{
  "gain_aug_db": 10,
  "text_encoder_width": 192,
  "beta2": 0.99,
  "warmup_steps": 170
}
Rows from block 3 of the text encoder, named by matrix and row number. Rows with one number belong to one attention dimension. Each number is 128 + 32 x the weight over the matrix's rms, rounded and kept within 0 to 255. All counts start at 0. Numbers have three digits each.
# q: attention query (text_encoder.blocks.3.attn.q.weight, 192x192), inputs 0-95
# k: attention key (text_encoder.blocks.3.attn.k.weight, 192x192), inputs 0-95
q.33:151103188182065101188205187117124161115144092078158129164201065208131194153131052162100059167154153065067154142092044190082255079024189208149086143043166151112068126070200070186073155134127209098133163010095156063088114083214102127114108089068064078074191038143170199132078033041174104075
k.33:099154182135115165115134147144083126150130163073141144135122125099095153125148099149071066103169129128079171093099036129107145081092114165053120131087161142091140062076130103147183136151117159045052196146064172091087142141092132117165138078149106160171144088093188076218064077147086108118
q.34:111185099140162151056074065186146105121118138152075163131053177107127103072113170133151149087100117194190156111170155110167016161158116072115129129210080135110147136150069187078155140117113087166131128192128103146137147168056149122101085154148146135126102143119140071115163173163162140139
k.34:160087101104173099170121139103140117139140083164109137133131144128129144149121142121130133137139098089136085192129175147147138140126152142140115141126095108150137135127117104135099108147148097161153138127150128119157095133159157116122139175122127124131135122156107164111140173102149099108
q.35:135146133133126169123121122159100133117117139101131156091159118073149142066133108185115117131116096126108115126130113135124119116126119137099122084130116131113152177118140103168153132155146170117146124143126180097145156167093167162121116144139177209130129142085136075156127068130151086117
k.35:146152127156131162135136166200033122133058095036120142105154161089126154130168038210073090073176083168081173117096053101094098101083117171065120125051166191125152118080146112203125098103131204062105165112128203089140156193164132063155166099197104255196135118065177108178087102132158060122
q.36:157149148088167156153139143117070106099171143118099216043157101134144172080131131192100147145119071101066128099099118165148147132142119177088106056151119126136149161138136080126148174191149166137144157116155141147157115146145146139120058117118176159166109116119127102111080083117157074089
k.36:150138123104093138126137166085083132089158133059083157091158194155121178098138123204131121124125090157080178062118028136108085138094125162095079143121165146090140103112143088094102150102114169105101181185130129146153121105170079114120089138163136191159123138097171117136079103134083110125
q.37:144121149176122139112160145175103143043116102098145167099139105118141161140144089153093095102115139121099139104073107134104161127116146145102146075102119163079127184107168102117154147176152174081111192090143154127127115163139140136115087098108113129180171096112138113154092100097130114112
k.37:120116124157085155136147139118093148091131125110127126126151172137167138128129097203108083120120116174109154105056043142092146129116156143117102095095123166053124115084146146103111144132162204083091214112142153096133104142172118086112117101147108148177160097104208131134088110073066141149
q.38:095148086151130161082124139147190125142144136117101150153079205127133155160082141110171147050096161112130116128132168148156085115119142121155174109153070118087116097117052139090111119083137089190147113155118082159118109169117128161095145172149130075172108160122114081146104167138021178113
k.38:137081143089124100130092094121166097178137095230114121143122138109102116217089172081082125152115127079156101165130180145151103188109145111117125155160095071123148058155104120118150130218178108123138101174126109195129135173109146127142126169099156102137139139151082133156125169144128107098
q.39:141122117122115104146102111114177106202119151123135106146136143166143100162090145086142163127138108117164119186178180152194107123111119120186124190139116085170128102133112150165129082079120073187154028122114107109110134131089137146121159144138151110087058149160083147140129145156109127127
k.39:103101128083204098145096129157158077201112138133136124116122071110074120164125143055113148161142155083154119116154166119177114163142108122128121146154113057193111121157121116212161112130150070152145055109128147160105158139084162134135153138112139113101108144134056141167126158166196092112
q.40:142118155138080121176124106177143169197119137138105078179156166106116088157096118095145123095154125150202090150175128082165139129092101090172121191134112129139137145139147173179115054112124139130127090136091128076084172133063161157155166139147146157062099162128087103160194128151131112153
k.40:111131138115192108138143131150153122173112166113189111111153060143144107157133069078123136138152155075136129143116156129144178077151126105123132142124133112196129164127115096242180099112127089130167014090124149108124155129105164119132180101144119127118097131158081158140153132156193058110
q.41:215113140119147088197139134113070108099147100138166120104175078119121091100149085148111132189151080150117123142135097105097170138180130124124074085115159134175138183120199127174138129199121127115141119108125157113155136110177121089151122110085156195068098127123114169112156107115235071160
k.41:147172097156131142085135169135085134086130160025141129145127094156157138027202112152169107117097162138076128085142076126072124054125124179127160120088174204122129196129147090125117142052068194162139155089103168101133121069118100121128124095133192141121126131145132104071084094186115163115
q.42:149097121148076075152121083187100158121089058128111078145158143124112087095152157125142102152154149182174130156160088080077128165145090087124119130113160173116143169133193170142067138090119201124108142146129167110156105134123156120149140154125117183107111140140140143128180164135163117190
k.42:148137136218124133116129128154099169137084161093150153160127074095142123101134069147113099114105171125092116171107124110130162065118112149095158075109134146145159170096147110196113091090109182157189119052134147063153148128138139131156121149141172147127065149116106137098094193158170125147
q.43:226119154116146111162149126121072156121140107141126131177176143114136136121146122148137166145136109130135096180131112107131146142132119125104087129118138137151161167117150154176144118172119165142164105116122130105143148106140142162153135126139149175072102117118146137109144116133177055141
k.43:145125139102118146108155164116121157119103160127161114158150115128150132077186131146168095134119133110111105138125107130054144083117110159147131111077152177138120165118130091164106115079129182151138095079092153090134129112128135132142159083162137150121116142121130121079095115157136147118
q.44:203161108139169144106144131120084157094170163119153142158112075096166126107132066123181179120072141132134130139142117141122152133158117118148104111132141159139124169152124139140120125150079117134171136108108071111138154121132116141095130108125137108105108126116091110096140096104195124114
k.44:124162132129115130119174172168134131120124142114124131159167119149125146109163149094132126136124152090098127101159109146091123135135122170161132116092145147110113172154140106103125140104096164146095119097121132112145144111117102151128138126127164116089147133145102133082119118116110164115
q.45:082117165141108120132126147135139101097128102146142098094120098137113148152158123122088113146148145121098143080088104131108137115107129142110167100107154128107120120131143106107122146182134135093088165114123149135119114132166120123134122092083080107145174123144143123134083105096135175103
k.45:120123097139088145129137116123136148071141125089121120124136179148170123122122111127149111085131116181148127098103084125121101098125151091139135118156118167090109139123146175079096125137127161087095207121152117130106096119152111141102123115141077119136170113128175117124158089074096155142
q.46:144147125175109106118112082183160146143129133123118073195140151140131093146102094105151135082150135143183127152155128105147125133125127096172118191120124155113119154107136158143115083131129140127154120116083111089080151144103127138147148136126105110091138134123141106139148123124130139156
k.46:118127153146155120135153124137156117155088142139186113132141061119114087164129106106123113140138142080141136144127154100131168102150121110132150105105126120173145142158112129191197130148161116132146085082108153085144155123148155147151160090107144112134113117136090158114181139114152110118
q.47:212147129141138113102147084135118134100179154144129132160145124086125070107127102117167169157094116139167141124188115120133157169152103087161104116134154150125159183139150159128124093133103127142154108120104089116118135131147124149121156126092129136092113132126102117104180134146197092129
k.47:147165141140155134105133167186143148148118145119125141170133077117112116105192131111146129130109180098134129126141113131097153105136106139143145127105123128135121181148138097171133088091100154158156115091121146110136161095134146145143146114124182137092097104150081130103151133176156132126
q.48:219144120132129127135133089134078132143186151135136113169149092100160092093132100134159168147107103156162112142182100102127123129148097135149081102163131154177151180119155163166140084139093128147173089117119097109135157130128135119119154140149166152058099132122096122122176142159190077159
k.48:150136152111141124104143138157115136158098154124145122151136079128108127124180124104144126133102168087089127144166135124098164087134123158141152108079162149165132181140148081185148129116102152166158087103083154102131155112109119149136160112115178152089104122152071132093151120173150138102
q.49:127133136141178153113160167115117124104123152110172127117097073113143161162119080105119146071140111074074092121084186168143162107101148169110173114100128112141109107116110078147162130179129082134161143126137111129095144120121123128104145076123118092182162100116092121098087080089121149091
k.49:104119116097081145147128120113137113080170124093136101117187173161154132141125145135159142126159107143156166056103092107136108149126150128142132168143154139092096091114126149054123189127139105073058175170118122164080109118119110124075129096143064109141167116127186125116148088077038165118
q.50:073158097125136203090125167092144161161099168080114166096126137137129183130107146154098113102103136122090147153086173168133082068097161183114191137135112130107136080112078103123141144097147107128141111170139142147161121111091134121125092155186157113159105124102171129144052146117062144093
k.50:111084125080083089141122105056113107149174073157116136119135198138135126196084161124118156132165070158140125155133171126164082182119138125133074175149104108107141061110108148099091127188136078087116131212138117166133127169108134101124149141165097127162155107144172093183164143087112118120
q.51:077136137133088162110142161127128135173078113113107136116125162125105154124135180154095093108150114125105153110091111136104110084100117139099183125125121130093126091110112115132115136126140123103079136157129174146114121133099165119171092127139140150163145124116156151188102159138075133123
k.51:130089108101115102150130104080104152131151117134140117085113168092141152159097109167097119137148088175147104197124146129141141141106136090109106141153107130136132063088102159116117115164144105107147139171139125133101081169124129098119136139155093143164141105131157115166151151065132082126
q.52:104125102137128091128092072138190121102130132188159075121136109140143068138118143083174131165104159150196128133148138103130136187193133067185111127165163136106111143185151180120099117083142094154120123129143101113136092128148098094124153165100089108129134156162114150120181127153144180183
k.52:131152143205186150085083117181127085159093157143130150141085054106110090122097141099119121130102196091152125112148145124140105122166132144122144111155136099160134182186164123162147126128116151138148119119108131124153156106135140137154122165061192107105079145134067129110101154189184132112
q.53:055124121117098159115136136125123164123095112120098151096115140152124173126134150183099085110106126138101156127079145131128101120115154144105195142132121122102129111108112128058116174096160149115128170157141151147161070122114148101112073121164147138172146080138187110137083140105052142101
k.53:127098115136066118138098115069111164136173077155073125138127213101120144155108151190082122124131083157117111166122125133122121184081135128127109127141090106079150078085128132072112091186127152094104169182127103134121116174149118107140119155127126125169138114089184100151123145103100104138
q.54:043117122162117139147126120133184088133108099146120117124113123178140122191123146120085120098141174113135117117077137142134121126118142144126180139101108111097109090134112108104137144124152104118097131101134148149107133153125147119115123113134115078182160124150154122132118096102074214115
k.54:089117141115098129137127092106141109122140129144128113112147145113140123181087093106117142148158099148143152118087104119172110148124136084108118133160108109105132090132127166132153168191181119074100146156144101159074125129148138115125090109105071088142135115138166140145111096061129099151
q.55:096150117110172132159138125076192062155151154158145130121102089156134140234081105070135171113131131073140125107135172168187128129152158150180133130132115072154086095151104120125154096143162057166132084109161077140082148137132122134064176105099082022162107140142091131116110118121097162101
k.55:093147167071169104110070095140189042146128132139131133115091072163103101164104175089140162136147119090172179029121138121153080190175117103133114169199114102118090087202129143149169167203156050100073113155134114237077170086103134140099106110062114093106132142150072142147118078153159114092
q.56:197159116126129135116118135131078172090195156133124166139131095094159139086133100160168174147071132154147120145148115139087119147159139110143083093144137150138152180129119143119137093147110135165175096152128071114152113141130102128113103122151163144078096112113109119095162119134186098155
k.56:144132159156115136115146175141123155114103124140132131184146103124126142105167139135139119126088151100090112148147103134075142126129108182123132125082140166130133182132135077134126116095090177149140119107080137104132148091130114151163126144113196137090137144124094121105099127160124162094
q.57:076110090136122133105111092124216120152111125141109061095116147185162125141082139094142128116106178154180134146150142130169092148140132095173145143155084086112089112145089167115090117049139096147145128169156093138134126124104127133099149194144125077149134150148108120114140150120050166144
k.57:090128153129158098140088103142183082181105111181128116121109075101080101189106139075100132154133176109139137122128177118176124187148110138103118136181088060163139103195133124168146129180151102110139095133151125158140141160144162120144147168072165089131107142148035173172117155172186119120
q.58:101146101124141105131143108090203076067164138182167086101088080177124136153112175075159164143101170116159173080123139159136145144205180110204126128143134093087093121149082146082133139105160061142123109144152057138145083129119085114067162140098072048180149142169090133093153118117112196099
k.58:115151183154139132072050103185188078115121111147086150117102106109086112148103177082106149121118177096144154047142127125145092207163124105121124128193096120102113145217135151136129175163131113129091165122120101174079155112138122125114103169065141098138140136148060117134093074182166154115
q.59:081120126144121168116160175111129129105109100101123147106134116114127149138143129151103109144127118117068132116077138142123108113117145168093150119117142120100117098107105079108129167150129144089112166138133144143142132140115131131159093080135112129151167127113158127158093143091100136094
k.59:137100094116077114151137090111103135085162107120126117123147207128157170115104124176137122126158073177131120121106101153123111117107145116130107148116117149067129095103120157056136152142144149107103180162136113140124088147126125134101120123169067133168169100116195120146128129067074154154
q.60:029119130123126146148131132114184096147111111144118112077106133171139161200103144113079079091140128105101117140070164151148106103129151154121167144141099100143077063132084119115114132093157108116113132136119132137124127150111124118104138134121104061196144120134137145151096126115051181117
k.60:082111141104127111116069111116165078153145098169095131100111119111082135176088150108099136139150120146153151133105149111190095193136125112119113161205090095113128053156123161147136144215186072065104115165136116195087142129130149107119116132079095099121130141142141114177130124108125091119
q.61:208144119118161118121109121112095141101156146147117124132159130090128108095133079136159152143119112153145123162173121107123145147138093106155093098150103118151148184131143150153131083145111152127167102121113098122151119123151143134123140118133170164070095119125094132094171132150222093150
k.61:147148154137151137128143159139124138150110139126137131155121099139103129090176137097139138122096172101093123155136125125080161099148122172127127134077153135155117179128128086143105114097095143181134080091097153100155155108146133135150152100118183140090116137137076125119097129179169140119
q.62:084116134156098126119142144145156103102089100131148128114126113158107147157161147130084091149157158121111136123065098115119137123130124123099175122099140148093093133118130119124123171124160163100083196133126162138132087150132114116144104125104083117183171112142151146132108136066104203134
k.62:133121089153071170153130094133103171089117126111108120118164154136155130148083110157115093125109096187144143094106093122122112114118168107122144112153136128089134115105137160118140128145139183080096208129144117088110082150167098119106108124130081106156142104102204125139135104073100148155
q.63:220136105120124138108116098115063146116169148132107162167143140086136102069135113164186182129104102157136115141171098091121114127142101102156077113144138131159165174137121159142128089143109124160167079125121090107144139108118134140108139142141164190083089128106092097114188140172187080167
k.63:143145136135153107131144170161113159173083125127149128156142087130125154080172113109151133134115164088095134162172141133105170111138103174133118125067142155145139185120119061140110113089097159173178074102085130097148146122121136149144149114146183144102087147160069135108119153203166121112
q.64:157135090137140143149117156105171160106106064140097164103143140168107144173090178139144108164116152117141136150168141174151091154122195128129154154165095116078087129114189107119066140120176131144121150151190097134150065114123181119129095185099146095098180103145178125145109210140107137109
k.64:086056157164104178150197187136031172164098094054132167072133136080156176170108049251071035084179073145066196148046148138099162086125145162088121102093125156121152070044160087171115121109142208016135202159179181148171107164177080038169106122212162235168085036145215159201104133031099077136
q.65:088167117180073190066140106164131139116135201119149153126062145102167106072102092157135143086117130131120164143120094113126128100151142103137144101134110108089169122134087137074178123082164158144128144113164137098121148137126145141085155107161128146186116133087157115119113098117110126130
k.65:189078122065159068176114116074189068144148086219138123141179140150077130129145210018116185178117138088114027174162145153146140140108124128135127120130131077191118118137150120145129101186109058197128088107112111153126143113141162197150151143075101088115149203134075144115150162192167114108